config.yaml
arch: "transformer"
model: "sound classifier"
dataset: "melodies that start on their tonic, played by one synthesised instrument"
train_examples: 26041
noise_aug: 0.01
time_shift_ms: 50
n_mels: 40
hop_length: 160
input: "log_mel"
spec_augment: false
win_length: 512
targets: ["tonic", "pace"]
num_classes: [12, 3]
norm: "layernorm"
norm_position: "pre"
activation: "swiglu"
mlp_ratio: 3
head_dim: 16
fused_qkv: true
bias: "all"
qk_norm: false
layer_scale_init: 0.1
parallel_block: false
dropout: 0.05
inner_norm: false
moe: "soft"
num_experts: 8
moe_every: 2
expert_mlp_ratio: 0.25
slots_per_expert: 2
shared_expert: false
subsampling: 4
layers: 14
width: 384
positions: "rope"
pooling: "mean"
loss: "cross_entropy"
residual_init: "scaled_by_depth"
optimizer: "normuon"
muon_scale: "original"
lr: 0.027
momentum: 0.95
nesterov: false
orthogonalizer: "polar_express"
adamw_lr_other_params: 0.00087
grad_clip: 0.5
l1_shrink: 0.01
steps: 8400
batch_size: 128
epochs: 41.3
lr_schedule: "cosine"
final_lr_fraction: 0.1
warmup_steps: 420
weight_decay: 0.02
adamw_weight_decay_other_params: 0.01
Rows from expert 2 of block 9, named by matrix and row number. Rows with one number belong to one neuron. Each number is 128 + 32 x the weight over its row's rms, rounded and kept within 0 to 255. All counts start at 0. After the name is the row's rms in percent of the matrix's.
# gate: expert gate (model.blocks.9.mlp.gate, 8x96x384), inputs 192-383
# up: expert up (model.blocks.9.mlp.up, 8x96x384), inputs 192-383
# down: expert down (model.blocks.9.mlp.down, 8x384x96, transposed), outputs 192-383
gate.27 148 [128 161 128 128  60 132 135 127 134 128 103 126 128 128 128 125 131 128 127 128 105 138 130  62 128 125 129 130 128 121 131 130 123 128 206  92 128 191 127 128  66 134 110 129 129 128 126 127 127 255 128 130 120 126 129 132 173 128 119 135 129 128 128 101 157 129 129 129 128 132 132 130 133 128 129 121 124 153 108 148 128 128 128 128 125 131 128 131 126 122 127 137 127 128 125 128 124 146 128 128 125 128 131 195 129 146 127 128 128 130 137 128 127 128 132 128 128 129 130 126 128 128 122 137 127 128 128 127 185 131 128 130 125 126 129 130 127 128 128 156 128 130 130 127 129 128 128  84 128 126 128 186 128 128 158 131 129 123 129  18 128 128 133 121 133 128 124 129 127 126 129 128 111 109 126 147 129 125 128 128 128 128 128 126 132 122 147 125 130 132 111 128]
gate.28 103 [124 133 126 141 101  24 121 127 130  99 136 128 129 124 123 130 136 128 133 128 122 184 113 113 136 126 127 130 128 116 130 122 125 128 174  83 128  99 106 132 197 119 126 131 103 130 129 141 128  32 120 125 128 136 129 179  61 128 214 189 128 128 123 124 144 155 126 131 124 123 131 181  96 129 192 188 198 143 150 111 128 129 128 132 132 137  92 127 147 128 130 136 128 132 128 141 134 143 123 126 132 128  54 122 111 167 111  50 128 172 113 128 128 128   0 128 127 131 128 133 122 120 117 123 133 131 108 128  22 116 129 128 132 136 109 118 131 118 129 142 129 140 123 145 129 127 128 196 128 129 129 133 123 125 131 128 127 124  87 125 127 129   0  35 122 118 127 120 131 131 129 128 150 111 189 131 129 145 128 130 128 128 131 125 124 129 133 129 128 131 126 157]
gate.29 072 [130 146 134 131 106  84 136 138 139 127 141 126 133 129 128 127 165 128 128 139 147 121 133 125 140 131 118 129 127 128 127 130 108 123 132 129 119 188 140 167  90 130 131 135 128 126 122 131 129 184 130 140 130 130 129 165 142 136 125 130 105 129 128 112 125 109 137 127 139 129 136 144 131 125 132 111 100 118 255 128 131 123 131 145 120 128 130 134 105 129 145   8 131 128 130 131 133 167 132 128 124 110 176 124 126 131 127 129 130 124  94 130 124 133 171 122 129 152 129 132 130 131 123 137   9 131 129 127 160 150 128 132 126 128 144 138 137 130 125 130 110 131 124 133 122 132 126 157 127 130 128 139 128 128 126 128 128 136 159 108 126 119  56 125 126 132 128 133 133 126 129 127 123  75 131 123 137 123 105 174 127 132 122 124  71 131 128  92 128 124 103 120]
gate.30 073 [129 117 128 118 179 122 255 127 127 128 187 151 127 121 132 128 137 175 130 128 133 120 133  78 140 126 123 116 128 127 127 121 150 130  46 128 127  58 190 137 177 118 112 151 108 128 128 126 127  79 127 118 137 127 123 132  99 127 123  91 129 128 131 101 234 107 128 128 133 128 149 117 150 101  92 128 114  46 150 105 136 124 103 140 127 115 133 123 128 132 136 136 129 126 128 144 128 118 187 127 100 145 141 215 122 135  84 137 131 124  87 151 129 128 113 128 130 134 126 143 127 128 111 118 128 120 118 128 132 121 126 126 110 132 255 116 128 133 130 126 121 128  81 116 123 178 130  72 128 128 131 120 125 128 113 119 128 104 144 143 128 125 174 141  60 125 114 111 137 125 128 147 134 125 127 123 125 143 122 125 112 128 116 137 130 135 112  69 129 113 126 126]
gate.31 063 [129 128 128 120  80 166 128  89 138 127 136 159 131 123 127 128 209 127 128  95 123 171 129 122 130 116 121 146 126 128 115 121 115 127   3 146 128 152 145 129 255 132 120 135 117 120 123 123 136 255 130 139 131 117 116  97 117 125 131  92 130 128 128 246 109  86 130 130 127 129  97  69  76 134 152 126 119  94 116 171 131 125 114 118 131 117 123 138 124 139 140  17 128 129 111 127 127  45 128 129 120 146 147 114 135 110 100 145 122 132   0 159 140 130  96 128 135 122 132 133 141 129 126 117 130 129 145 127   0 114 126 142 115 129  89  71 128 142 127 121  56 126 125 128 132 128 135  95 125 129 128 125 135 129 121 135 118 124 188   0 128  92 137 221 128 129 110 156 105 123 126 127 148 151 143 122 139 214 133 130 134 115 126 125 126 130 123 142 119 129 120 126]
gate.32 128 [134 125 124 142  78  89 125   5 130 230   0 130 128 132 128 128 181 128 121 119 128 128 129 116 122 110 130 132 127 124 128 126 117 128  71 131 130 106 125 127  67 126 131 122 128 124 126  87 128 150 128 122 129 221 126 118 112 131 132 167 127 130 128 255  91  80 128 128 129 134 128 102 133 177 189 127 114 139  95  90 128 128 127 155 129 137 135 128 129 125 128 132 128 128 128 132 127  61 147 129 128 128 128 175 101 123 143 125 129 128 255 131 173 129 135 129 132 126 128 128 130 128 106 130 127 131 121 129 159 121 131 125 129 129  71  96 130 136 121 248 255 130 128 156 120 133 128 120 128 128 128 116 130 128 127 129 124 128 183 198 128 124 124 130 130 114 133 131 130 128 129 128 127  41 122 126 132 120 127 128 128 130 132 127 138 127 127 182 129 126 128 130]
gate.33 093 [129 131 129 131 167 128 120 103 122 136  79 133 125 127 127 127 138 131 126 133 131 126 122 180 130 125 123 128 134 127 131 133  66 128 135 134 126 130 138 130 143 125 110 127 126 132 128 115 127 176 128 128 127 130 129 129 124 128 126 156 128 134 128 130 244 174 128 150 128 127 119 115 107 167 157 143  66 127 216  43 128 115 131  60 114 127 129 128 120 145 133 112 128 129 128 128 136  68 129 135 113 131  99   0 128 125 121 132 128 133 130 141 121 128 240 126 128 138 119 128 133 118 128 128 128 130 125 126 112 132 132 128 127 127 175 125 118 132 117  81 138 124 126  99 138 129 134 108 128 124 128 129 129 134 118 127 128 133 129 153 128 127 130 217 143 133 134 119 131 121 118 128 126 224 200 123 131  49 165 128 128 130 131 154 165 129 105 113 128 138 110  79]
gate.34 100 [139 124 140 134 228 135 130 122 142 163 124 133 143 125 127 130 117 135 129 125 129 249 118 173 121 143 131 129 127 100 158 134 131 123 133 128 133 148 125 107 163 135  93 129 128 128 132 127 129   0 128 128 127 116 255 109 159 129 127 147 128 145 128 118 134 115 132 128 132 124 225 104 189  76 176 101 107 129 132 128 118 133 144 212 126 128 124 125 125 118 127 173 124 151 133 117 122 142 122 127 127 138 116 246 127 130 129 101 128 128 121 130 121 128 121 110 128 128 117 126 127 127 126 117 141 131 130 128 133 123 129 129 138 126 136 184 131 135 131  19   0 127  72 149 121 113 129 128 131 140 125 124 131 123 142 127 119 123 130 118 127 122 123 105 127 126 124 122 127 142 153 124 130 128 150  91 131 128 126 127 122 126 125 127 128 133 255 103 131 123  90 133]
gate.35 118 [134 129 129 123 126 136 129 211 130 128  49 120 127 131 133 126 121 127 142 127 119 110 124  95 123 112 117 134 127 127 128 118  86 127 155 121 128 108 119 128  71 122 116 135 127 124 138 156  94 168 126 133 128 123 131 125 180 128 122 119 127 129 121 255 128 130 128 124 123 123 132  14 133 133 120 116 120 131 157 154 132 128 127 149 151 127 128 128 130 128 123 132 126 128 128 111 128 101 137 128 127 128 135 255 116  76 122 116 130 127 130 125 119 129 151 128 129 128 128 135 122 129 158 129 130 129 126 128 203 122 128 128 128 127  69 128 135 125 130 122 131 127 149   0 142 128 129 114 128 127 121 122 128 138 131 127 118 126 133 112 127 102 132 129 126 128 119 127 150 128 135 128 103 157 128 126 130 174 134 127 133 128 143 123 129 126 124 126 123 127 255 137]
gate.36 107 [128 128 132 128 142 128 126 134 132 127 103 124 128 127 127 130 136 128 131 130 188 115 129 116 127 127 128 131 127 113 134 125 158 127  10 128 127 139 126 126 105 122 116 134 128 123 126 133 129 126 126 119 136 131 133 127  87 130 135 137 121 124 128  49 112  93 130 119 126 127 190 104 115 125 133 129 134   0  77 117 127 192 147 125 128 118 131 130 127 127 133 169 132 128 108 117 128 137 129 128 139 128 128  41 128 122 132 128 154 132  17 128 128 128 124 128 129 128 127 127 128 128 128 119 126 130 126 129 129 113 131 128 130 127 122 128 128 129 125 110 123 128 141 113 131 105 128 117 128 127 128 108 131 129 128 128 118 132 161 143 128 107  25  95 132 122 131 141 137 133 133 128 134 107 129 138 128  91 129 136 127 128 129  97 131 131 128 128 133 128  85 164]
gate.37 054 [124 144 125 130 126  86 126 168 117 136 249 137 135 136 125 129 117 122 135 123 125 128 114 255 127 145 128 128 128 126  91 130  63 120  81 127 127 112  78 179 100 130 128 118 133 128 128 128 120 197 128 132 129 132 127 126 125 131 125 109 124 140 127 125 153 145  98 127 135 126  57 128 138 141 138 129 115 123 114 113 130 135 128  81 129 107 129 127 130 128 123 116 124 136 128 128 144 183  92 121 121 118 117 255 125 101 127 138 130 135 131 135 127 129 121 129 132 125 133 128 135 133 132 171 127 128 128 135 187 125 128 130 130 124 128 115 154 127 128  70 137 129  71 199 115 122 130 187 128 137 129  98 129 126 125 128 180 126 116 255 130  65 128 136 128 134 124 157 115 125 131 128 120 138 137 126 164 136 124 124 128 128 104 151 155 128 129 120 120 160 104 241]
gate.38 129 [126 128 125 113 132 114 129 255 119 129 124 111 133 140 127 127 134 120 127 132 140 128 123 178 133 119 128 137 128 132 128 129 109 127 152 129 131 116 134 139 129 122 129 130 128 115 131 125 131   0 131 145 132 138 128 135   0 127 112 140 127 128 128 143 114 120 128 125 120 130 128 112 121  99 142 128 130 148 129 104 141 129 126 128 128 127 128 129 116 122 132 126 128 131 129 128 121 131 130 128 123 158 153 129 129 104 105 127 128 128 122 127 128 129 154 128 127 127 129 128 129 128 129 199 116 129 130 127 110 159 128 128 135 128  75 131 126 140 134 108 127 127 126 220 127 130 124 130 127 128 130 181 127 128 122 131 140 129 114 132 128 125 159 142 130 130 123 128 136 129 129 128 138  90 128 144 132 126 129 129 129 128 125 134 127 135 124  87 128 129  91 132]
up.27 132 [128 114 128 128 246 109 129 130 125 126 128 129 128 128 127 129 128 129 129 116 151 126 127 186 126 130 127 124 128 129 125 127 156 129  16 143 128  97 129 128 146 128 133 129 127 129 130 131 129   0 128 114 128 130 126 118  97 129 149 120 127 128 128 155  91 139 128 129 128 125 125 115 126 128 130 133 134 125 145 103 129 126 128 133 128 126 129 123 128 132 129 125 128 128 136 128 133 116 128 127 131 128 124   0 128 126 130 127 128 126 134 128 129 128 209 128 128 126 125 128 128 128 132 120 129 128 128 128   0 120 128 127 128 130 132 125 128 128 128  45 128 126 127 130 126 128 127 140 128 128 128  83 128 128 124 126 130 133 127 141 128 126 123 129 124 128 131 127 136 132 127 128 139 139 128 110 126 130 128 130 128 128 128 128 125 138 120 128 126 123 144 121]
up.28 127 [128 145 129 123 137  59 134 158 202 125 130 116 129 130 129 127 124 109 105 128 128  81 145 123 126 129 128 128 128 130 126 132 110 128 131 142 128 130 139 148 128 128 125 120 140 126 128 127 135 255 133 135 128 126 126 126 128 129 134 118 128 127 132 142 129 120 129 124 126 137 127 108 122 122 100 133 100 131 124 131 133 128 130 124 128 128 156 128 124 125 125 138 128 127  95 128 124  83 131 128 127 127 131 255 132  93 134 130 126 124 134 128 106 130 216 128 128 128 128 123 131 130 138 143 128 125 128 128 178 131 127 128 128 122 114 127  99 135 127 255 124 131 149  93 119 130 128   0 128 128 127 120 128 128 127 128 127 129 127 117 128 107 222 139 128 129 129 128 122 128 131 128  98 136  79 130 128 117 127 128 128 127 124 132 136 128 126 133 128 128 138  88]
up.29 106 [128 138 121 124 150 150 125 129 143 120   0 104 128 131 128 132 130 126 129 117 143 125 118  41 151 136 129 119 128 129 128 127  87 127 127 126 129 151 131 127 131 128 145 128 124 126 145 146 213  99 127 133 129 128 128 128 136 124 133 139 132 128 130 126 132  52 128 118 136 128 128 139 135 131 132 123 127  68 255 129  94 133 123 140 150 127 103 127 104 129 121 119 134 129 133 131 125 123 132 126 131 105 127 162 127 101 126 117 125 127 156 126 133 128 125 128 125 121 128 129  93 125 129 156 128 122 128 129 129 130 128 128 137 131  82 127 126 127 128 112 212 122 127  31 126 127 128 255 128 133 128 177 118 130 129 129 130 124 115 255 128 118 255 127 127 127 133 131 124 129 129 123 122 127 126 138 131 127 126 128 129 122 128 124 107 129 127 140 117 130 127 157]
up.30 087 [147 137 136  80 136 138 161 127 130 148 115 132 137 132 128 129 128 131 127 132 114 140 130 124 117 122 128 124 129 128 125 124 102 131 128 126 131 125 131 129  92 138 117  61 126 127 130 151 128  57 128  84 111 123 138  72 146 123 146 146 128 131 128 112 186 109 128 126 120 130 121 142 103 145 113 138 103 255  55 134 127 125 129 153 128 111 118 132 131 128 128 132 122 133 128 126 123 101  91 123 128 113 121 255 144 126 189 126 129 130 239 119 130 129 255 129 127 115 128 129 132 128 127 176 128 129 128 130 255 128 126 129 130 130   1 131 165 128 127   0 122 149 125 126 127 139 130 139 128 127 128 181 128 109 139 126 130 134 127 137 139 151 113 127 128 140 125 127 101 153 128 128  52 166 129 144 126 115 123 131 127 120 132 128 127 130 139 232 116 133  81 127]
up.31 077 [131 130 130 126 133 126 129 115 118 109 237 117 133 113  89 129 135 128 127 129 128 127 128 255 123 128 129 128 128 126 135 132  98 125  78 117 128 133 130 134   2 129 127 125 118 138 134 134 127 165 128 178 120 133 146 157 117 134 177 196 129 133 129 158 128 129 133 121 136  75 129 123 134 104 143 136 128 122  44  93  97 139 134  72 114 132 142 127 122 141 145 125 131 129 127 130 127 183 158 124 108 129  33 255 141  92 113 126 125 129 255 128 127 130 127 132 127 151 141 133 114 128 130 157 146 127 123 126 255 115 129 127 130 137 119 141 120 134 135   0 126 135 132 131 122 121 129 176 126 128 117 127 129 151 121 132 117 128 118 104 126 122 169 171 129 131 139 131 101 130 129 127 127 121 125 130 128 127 116 126 132 133 119 119 125 127 129 179 113 130  96 130]
up.32 097 [123 128 129 133 127 152 130 161 133 119 201 123 128 125 128 128 120 130 135 132 121 129 128 233 131 173 126 128 129 128 128 130 212 127 199 124 127 143 130 129 220 128 129 180 128 115 131 195 163   0 128 168 127  15 130 135 146 127 127 101 129 128 128  48 154 129 128 128 128 126 129 132 140  51  29 127 163 117 157 131 133 128 128 109 150 120 105 131 118 130 127 116 128 128 128 113 127 213 105 126 132 131 127   6 128 130 114 131 128 128  48 120 109 127 114 128 122  55 116 128 125 128 131 127 131 125 136 114 128 176 125 134 127 128 138 132 128 125 130  94  78 126 128  30 129 123 125 139 128 128 128 132 126 127 160 126 129 130  57 114 127 126 198 122 115 132 125 125 129 130 128 128 142 239  78 136 128 106 128 127 129 129 112 131 126 128 132  55 128 129 102 135]
up.33 086 [133 116 126 130  91  75 156 163 128 129 188 148 118 128 128 127  73 130 128 124 126 133 145  70 126 126 129 128 127 129 125 120 128 128 152 122 128 109 107 127 106 121 125 130 129 127 129 155 125 162 128 130 128 129 126 130 178 127 134  82 138 129 126  94  53 134 128 128 128 123 131 139 153  63 100 148 129 115 124 138 108 130 131 128 133 132 116 128 130 123 131 136 127 130 127 128 128 126 134 127 144 129 102 255 131 167 116 127 126 128 114 127 128 127 111 128 133 126 130 128 127 135 133 134 126 128 150 140 172 117 128 127 126 131  86 135 141 127 128 155  88 153 134 182 116 128 127 140 127 134 127 146 129 128 130 130 126 117 129 133 130 134 185 113 106 127 123 143 107 134 131 128 130  59 128 128 128 148 129 125 111 130 112 117 104 127 128  31 133 137 153 181]
up.34 115 [131 122 136 129 147 123 144  80 146  51 118 153 137 126 126 129 120 135 142 116 128 199 126 135 123 144 132 130 127 115 151 137  92 114 133 131 133 140 118 116 191 140 111 144 133 128 136 114 128 254 128 149 116 102 163 111  62 129 131 255 117 127 128 136 144 108 121 130 129 126 159 115 174 116 132 107  82 130  94 128 126 132 147 175 126 130 128 133 125 104 128 131 126 162 128 123 125 141 131 128 114 131 115 139 128 145 135 111 127 127 151 128 129 128 150 132 131 130 135 122 126 128 126 117 138 171 128 129 114 126 128 128 142 130 129 148 126 149 123  43 125 128 115   0 122 124 128 112 130 128 128 125 128 128 138 127 114 135 117 111 125 127 151 136 125 128 123 132 144 144 147 117 129 148 133 104 128  79 127 125 136 127 112 128 135 131 175   0 128 124 210 128]
up.35 101 [132 136 129 113 112 131 182 124 133 136  75 120 135 129 131 128 126 127 133 127 122 113 126 128 102 115 127 142 127 128 128 122   0 127 231 123 124 127 119 128 136 121  35 129 123 122 140 198  82 176 127 129 128 128 131 135  57 127 125 127 127 128 122 255 132 128 128 127 126 152 131   0 111 138 122 122 118 132 128 137 128 128 132 138 131 179 128 130 148 132 120  97 128 128 127 118 128   0 130 127 127 122 128 255 126 116 115 122 128 125 255 126 127 129 130 128 132 128 128 129 124 129 133 124 132 128 126 128 158 121 129 128 126 127 105 118 135 140 129 126 146 127 134   0 129 128 131 127 128 135 121 123 128 146 114 129 173 126 124 159 128 106 150 131 127 127 116 122 140  71 138 129 118 157 164  89 131 171 175 120 130 128 135 109 120 123 127 156 124 128 190 128]
up.36 107 [128 128 128 128 140 125 129 130 130 130 132 130 128 126 128 131 134 128 130 128 155 116 131 129 128 127 128 130 127 116 130 127 147 128  23 129 127 129 128 126 117 127 120 131 128 125 126 128 128 125 128 119 135 131 131 128 131 132 143 130 124 128 128  84 111  93 134 115 125 128 175 110 116 127 127 129 133  72   0 137  80 127 142 125 129 118 129 135 129 128 129 163 132 128 122 123 128 135 127 128 135 131 125  60 128 121 130 128 133 129   0 128 128 128 117 128 129 128 127 127 128 130 129 117 126 128 127 129 131 120 130 128 129 126 145 127 128 130 125 154 129 143 132 118 129 110 128 128 128 128 128 106 129 129 128 129 124 130 155 130 129 123   0 117 131 122 129 139 135 132 130 128 133 116 128 131 127 111 128 135 128 128 143  60 128 129 128 136 132 132  67 182]
up.37 086 [133 127 128 114 154 135 116 129 116 135  57 126 124 128 128 129 146 133 127 128  38 162 127   0 137 130 130 126 127 129 128 130 149 132 255 128 122 110 176 129 145 130 124 128 128 128 127 129 128  31 129 138 131 132  86 129 110 125 135  38 128 125 130 127 217 150 121 122 120 130 124 111 146 141 132 143  83 255 159 148 129 130 103 135 126 136 128 116 118 123 117 126 129 126 127 108 126 113 125 131 120 126 130 132 154 136 128 131 128 125 125 128 127 128 120 128 127 125 127 125 128 129 255 134 105 126 136 126 118 135 126 127 127 131 120 125 126 127 129 176 127 119 134 128 128 130 132 130 130 127 128 119 128 128 130 128 145 128 132 157 129 128 162 116 126 126 116 133 135 129 119 133 128 131 123 102 117  23 166 126 122 128  95 115 120 127 120 209 128 124 128 140]
up.38 112 [126 139 124 117 104 130 128 190 111 134 166 125 129 128 128 126 135 127 126 129 130 123 128 229 133 115 128 139 128 132 127 128 119 126 121 129 131 108 133 141 128 128  92 126 128 125 131 139 129  75 131 146 131 142 129 142   7 127 116 147 127 130 128 134 125 106 128 123 123 130 126 123 100 118 131 128 123 143 114 106 144 129 124 128 128 127 128 129 117 125 140 117 128 129 130 131 128 117 132 129 121 132 134  41 128 117  47 127 128 130 207 128 127 128 131 126 127 128 129 128 126 128 134 191 125 129 129 127  37 145 128 128 134 144 131 130 123 128 133  81 127 128 123 129 127 133 126 132 124 127 130 159 128 128  99 132 165 130 116   0 128 107 124 149 129 129 122 128 131 110 128 129 139 102 123 129 132 121 127 132 130 127 119 134 122 134 125 110 127 128  92 138]
down.27 104 [131 112 127 114  87 134 122 125 147 168 127 126 115 133 127 111  93 113 165 154 101 133 121 123 149 142 159 168  85 129 115 131 132 128 125 129  96 140 129  16  65 203 128 120 111 179  96 138 127 129 130  80 106  94 136 123 224 130 208 166 113 118 128 138 138 121  63 144 159 131 128 148 131 124 142 106  55 244 105 117 147 134 138 151 119 123 125 142 131 107 105 120 106  80 129 152 156 134 112 135 100 124 127  29 184 133 163 116 123  82 121 102 155 120 117 132  73 113  50 109 120 155 135 170 182 128 129  73 232  97 136 112 108  90 124 126 127 131  54  84 128 135 133 142 127 132 112  86 119 132 133 143 123 126 154  51 169 132 131 135 116 186 128 129 135 130 139  90 124  86 130  93 171 125 137 112 113 172 126  39 135 142 128 144 136 112 128 122 136 128 123 156]
down.28 119 [125 144 130 125 109 127 104 145 123  42 159 135 134 177 139 147 139 185 132 108 153 115 139  73 127 156 128 144 141 152 148 169 127  87 101 124 166 135 133 128 111 131 155 105  81 220 158 138 141 166  97 122 118 144 115 161 129 130 126 129 124 124 146 129 106 141 131 117 129 123 127 136  97 135 179 134 131 118 116 148 109 126 102 121 104 126 118 190 131 137 132 133 131 158 125 124 121 129 131 127 136 133   1 134  72 102 157 130 119  28 130 124 117 153 128 121 134 118 157 132 119 120 128 125 111 135 130 126 130 138 148 106 119 187 189 141  99 128 134 121 105 169 127 123 114 153 165  27 127  57 134 109 113 117 126  80 143 159  79 126 168 122 139  92 148 102 123 150 139 129 117 128 155 118 145  66 128   0 180 185 128 123  99 106  40 171 138 100 123 116 137 138]
down.29 076 [176 101 127 122 132 170 132 121 129 128 162 131 129 128 128 216 139 164 254 112 144 116 105 127  84 125 135 125 130 129 133 130 127 167 115 122 169 137 115 141 133 124 186 167 125 137 119 121 123  79 132 125 128 128 124 143 131 125  93 127 134 130 117 136  81 126 129 102 129 126 165 132 139 141 129 138 129 128 255 157  37 128 109 127 127 126 229 180   9 152 132  67 132 135 127 190  95 117 101 118 128 124  83 128 136 255 126 131 123 109 129 126 127 129 126 123 130 110 154 108 115 109  90 118 117 127 185 124 143 169   0 125 128  86 163 130 152 131 126 139 136 129  91 182 126 134 113 128 122  98 191 148 131 131 118 138 128 130 141 130 101 124 105 129 128 128 125 128 132 144 130 149 137 162 128 113 136 121 174 128 122  51 109  34  63 125 130 128 129 130 128 126]
down.30 081 [122 125 131 113 137 129 157 151 130  47 226 127  81 129 134 220 129 127 130 147 188  73 108 190 105  70 135  80 120 104 141 161 133 124 149 167 125 123 120 123 145 145 217 130  95 122  72 128 130 124 174 130 127  88 155 134 142 113 111 144  63 155 122 125 255 149 104 114 119  99 127 120 129 130 118 136 121 129 141 115 126 126 121 139 192 129  90 128  80 128 126 124 127 134 134  62 105 165 125 172 129 127 126 125 214  85 109 149 143 136 132  88 130 128 134 137 136  94 135  60 160 126 127 128 145 144 161 143 128 132 100 132   0  90 139 200 132 129 126 128 132 127 130 127 112 137 120 154 128 124 135 212 206  89 135  32 144 126 122 153 103 105 111 128 107 120 109 135 121 124  63 130 131 146 125 126 146 106 144 116 120 129 120 128 123 120 134 123 128 112 113  96]
down.31 037 [115 127 123  88 126 143 128 181 128 120  59 115 121 122  80 134 109 129 140 133 128 144 126 179 153 110 131 101 255 127 127   0 122 136 127 135 128 110 110 123 168 115 126 128 128 125 149 124  91 130 138  25  81 128  94 160 127 150 130 156 125   0 128 106 130 125 130 126 116 123 181 131 138 109 156 153 128 132 127 122 124 128 128 102 134 139 129 124 128 128  18 123 157 122 137 160 129 117 125 128 249 129 133 128 133 131 129 157 137 128 142 128 118 132 125 132 135 129 123 128 159 116 129 116 128 123 130 134 139 132 124 128 128 154 129 140 123 127 113  85 122 144 131  96 127 123 114 113  84 117 129 142 142 130 108  55 126 116 142 128 120 133 131 126 122  31 119 128  82 131 147 134 126 156 127 126 177 127 135 126 125 129 135 125  86 114 119 135 126 171  72 131]
down.32 168 [136 127 179 137 118 129 110 137  95 193 132  87 164  77 137 111 160 137  93 146 165 144 132 145 115 103 112  85 158  35 255 116 127 115 122 156 116 162 129 135 146 123 144 119 135 137 135 124 202 130 166 141 145  85  85 123 133 102 126 128 103 119 112 185  86 169  31 119 124 106 111 114 120 194 127 115 124  75 127 106 127 138 120 131 108  97 111  98 140 108 132 132 125 119 133 111 126 113 118 238 116 111 108 139  31  96 119 143 126 110 145 131  99 142 127 216 150 131 107 121 122 168 129 134 131 123  88  97 124 100 147 133 135 168 123 127 157 173  84 135 147  59 121 128 102 157 205 129 168 155 171 156 140  88 144 136 143 178 121 152 116 131 118 146 210 173 197 100 128  87 132 148 119 128 130 186 132  67 132 125 115 145 118 163 118 133 127 125 153 139  58 106]
down.33 132 [146 173 151 125 150 127 127  95 125 153 159 135 132 129 134 105 127 130 133 105  83 150 131 149 200 154 120 106 149 180 110  86 109  62 173 151 137 115 140 151 150 149 119 140 149 142  64 137 123 127 120 128  81 148 131 173 135 134 223 128 134  66 109 101 127 161  85 255 143 128 121 126 117 159 135 114 139 137 167 177 144 126 132   0 119  91 132  96 168  93 127 122  61 113 113 120 127 181 149 215 128 125 141 127 154 185  98 115 109 128 141 183  63  69 129 176 203 129 103 137 127 137 151 121 104 144 212 154 120 137  98 134 124 115 131 120 114 128 131 132 124 135 157 120 232 136 103 113 130 173 124 129 150 118 142 130  77 137 161 132  78 128 151 194 150 135 180 119  89 136  73 130 134 137 155 130 131 165 130 118 129  90 164 190 149 130  37 115 149 203 128 157]
down.34 113 [161 112 171 135 134 131 161 220 179 104 185 131 125 127 162 119 108 180  71 127 171 133  78 120 112 185 131 135 141 123 137 146 182  88 150 120 174 124 100 133 109 124 224 134 135  79 140 127 135 143 133 123 118 114  69 128 120 157 172 123 129 130 148 124 129 114 119 217 127 118 185 173 128 136 132 128  94 131 113 124  80  97 131 160 105 128 149 146 154 100 126 201 127 130 139 139 122 126 130 156 128 230 125 150 129 117 120 128 129 100 177 115 127 130 143 142 128 198 121  98 211 127 137  98 127  94 122 135 127 124 192 131 126 127 123 110 124 122  57 129 171  94 117 154 129 149 107 165 219 139 145 131 136  66 128 126 103  85  99 123 148 125 165 130 118 125 130 153 122 169 130 126 139 144 104  76 128  96 129 160 137 143 104 154 129 126 114 141 104 141 127 191]
down.35 120 [127 121 133 182 122 143 183 140 158 129 161 125 133 138  96 128 121 140 218 134 129 141  88  79 105 124 119  80 160 124 109 122  76 126 119 137 205 105  40 163 126  94 138 124 141 168  25 129 136 142 135 126 136 150 136 186 118 136 130 200 119 132  81 134 117 146  60 104 108 162 148 108 145 194 151 140 119 127  95 154 119 159  76  92 112  98 103 139 107 138 137 139 128  89 121 118 119 208 125 176 149  66 125 127 164 111  68 118 132 130 135 135  78 149 117 127 176 128 123 180 126 125 160 122 117  73 107 140 126 124  72 128  63 106 140 143 167 124  88 131 115 117 105 171 134 157  94 114 127  97 162 128 144 141 140 149  96 235 167 136 115 163 102 121  96 104 138  79  66 137 130 190 104 137 124 122 191 122 226  57 135 129 114  95 152 109 103 134 174 115 125 119]
down.36 098 [133 115 113 121 132 143 128 126 128  84 138 102 137 138 134 199 104 170 127 133  82 145 121 135 137  95 130 127 134 103 103 112 139 121 133 129 127 109 125 130 122 132 110 143 148 131  82 156 126  91 142 179 111 144 190 136 213 139 127  23 134 114 125 113 144 110 106 140 111 136 151 122 122 136 128 196 134 165 255 128 126 129 126 101 144 122  58 126 136 128 128 128 123 129 125  99 152 127 128 159 130 139 162 130 147 122  96 125 124 124 255 128  99 128 131 124 139 117 131 242 117  63  88  79 100 129 124 169  93 169 135 147  88  94  88 133 132 110  67 176 128 151 129 141 133 191 122 116 116 130 118 121 130 107 136 115 128 145 255 129  65 153  55 206 119 124 117 117  49 118 125 140 132 149 144 131 132 137 133 102  81 105 182 158  19 106  99 159 170 124 129 121]
down.37 069 [127 129  96 130  76 175 127 129  89 128 198 191 112 133 122  71 125  23 128 177 125 128 177  16 129 159 127 106 115 142 122 202 133 120 129  82 124 155  62 118 125 128 128 123 127 128 226 145 125 128 128 128 155 106 131 122 127 132 131  80 125 127 125 128 218 126 149 130 136  91 130 126 127  61 128 131 145 255 183 151 176 131 100 140 128  63 151 121 176 128 127 130 100 140  19 134 129 127 134  92  88  75 119 128 119 117  66 108 128 123 131 136 127 126 127 117 158 188 136 127 128 128 145 123 127 133 128 128 129 180 129 137 122 129 144 172 119 117 128 128 118 125  51 125 200 129 110 126 123 201 128 129  19 128 115 113 131 125 127 128 128 127 133 110 125 121 135 137 157 170  87 121 175 155 109 153 129 130 127 142 128 130 128 125 124 128 201 110 117 124 127 128]
down.38 121 [181 123 142 124 113  38 118 174  77 165 123 129 127 155 125 127 118  91 181 129 114 136 134   0  80 124 131 137  81 112 188 154 133 113  93 111 119 104 140 155 119 129 116  72 138  84 136 118 133 190 142 139 135 214 125  91  75 121  97  96 161 126  84 139 122 202 174  70 138 116 138 123 127 126 167 169 135 131 206 114 228 125 164 128 132 133 151 128 127 108 115 135 198 167 120 133 146 126 134  65 132  94 131 150 221 117  79 231 161 181 125 124 100 167 129 130 140 150 175 124 125 230 153 124 144 130 119 128 234 128  42 171 147 125 129 172 124 137 130 173 127 101  76 133  91 124 113 175 120 126 168 108  68 123 168 121 109 144  89 163 123 123 126  88 135 157 133 150  82 101  95 115 129 105 120 119 145 153 132 118 193 199 111 132 121  66 137 125 141 125 125 129]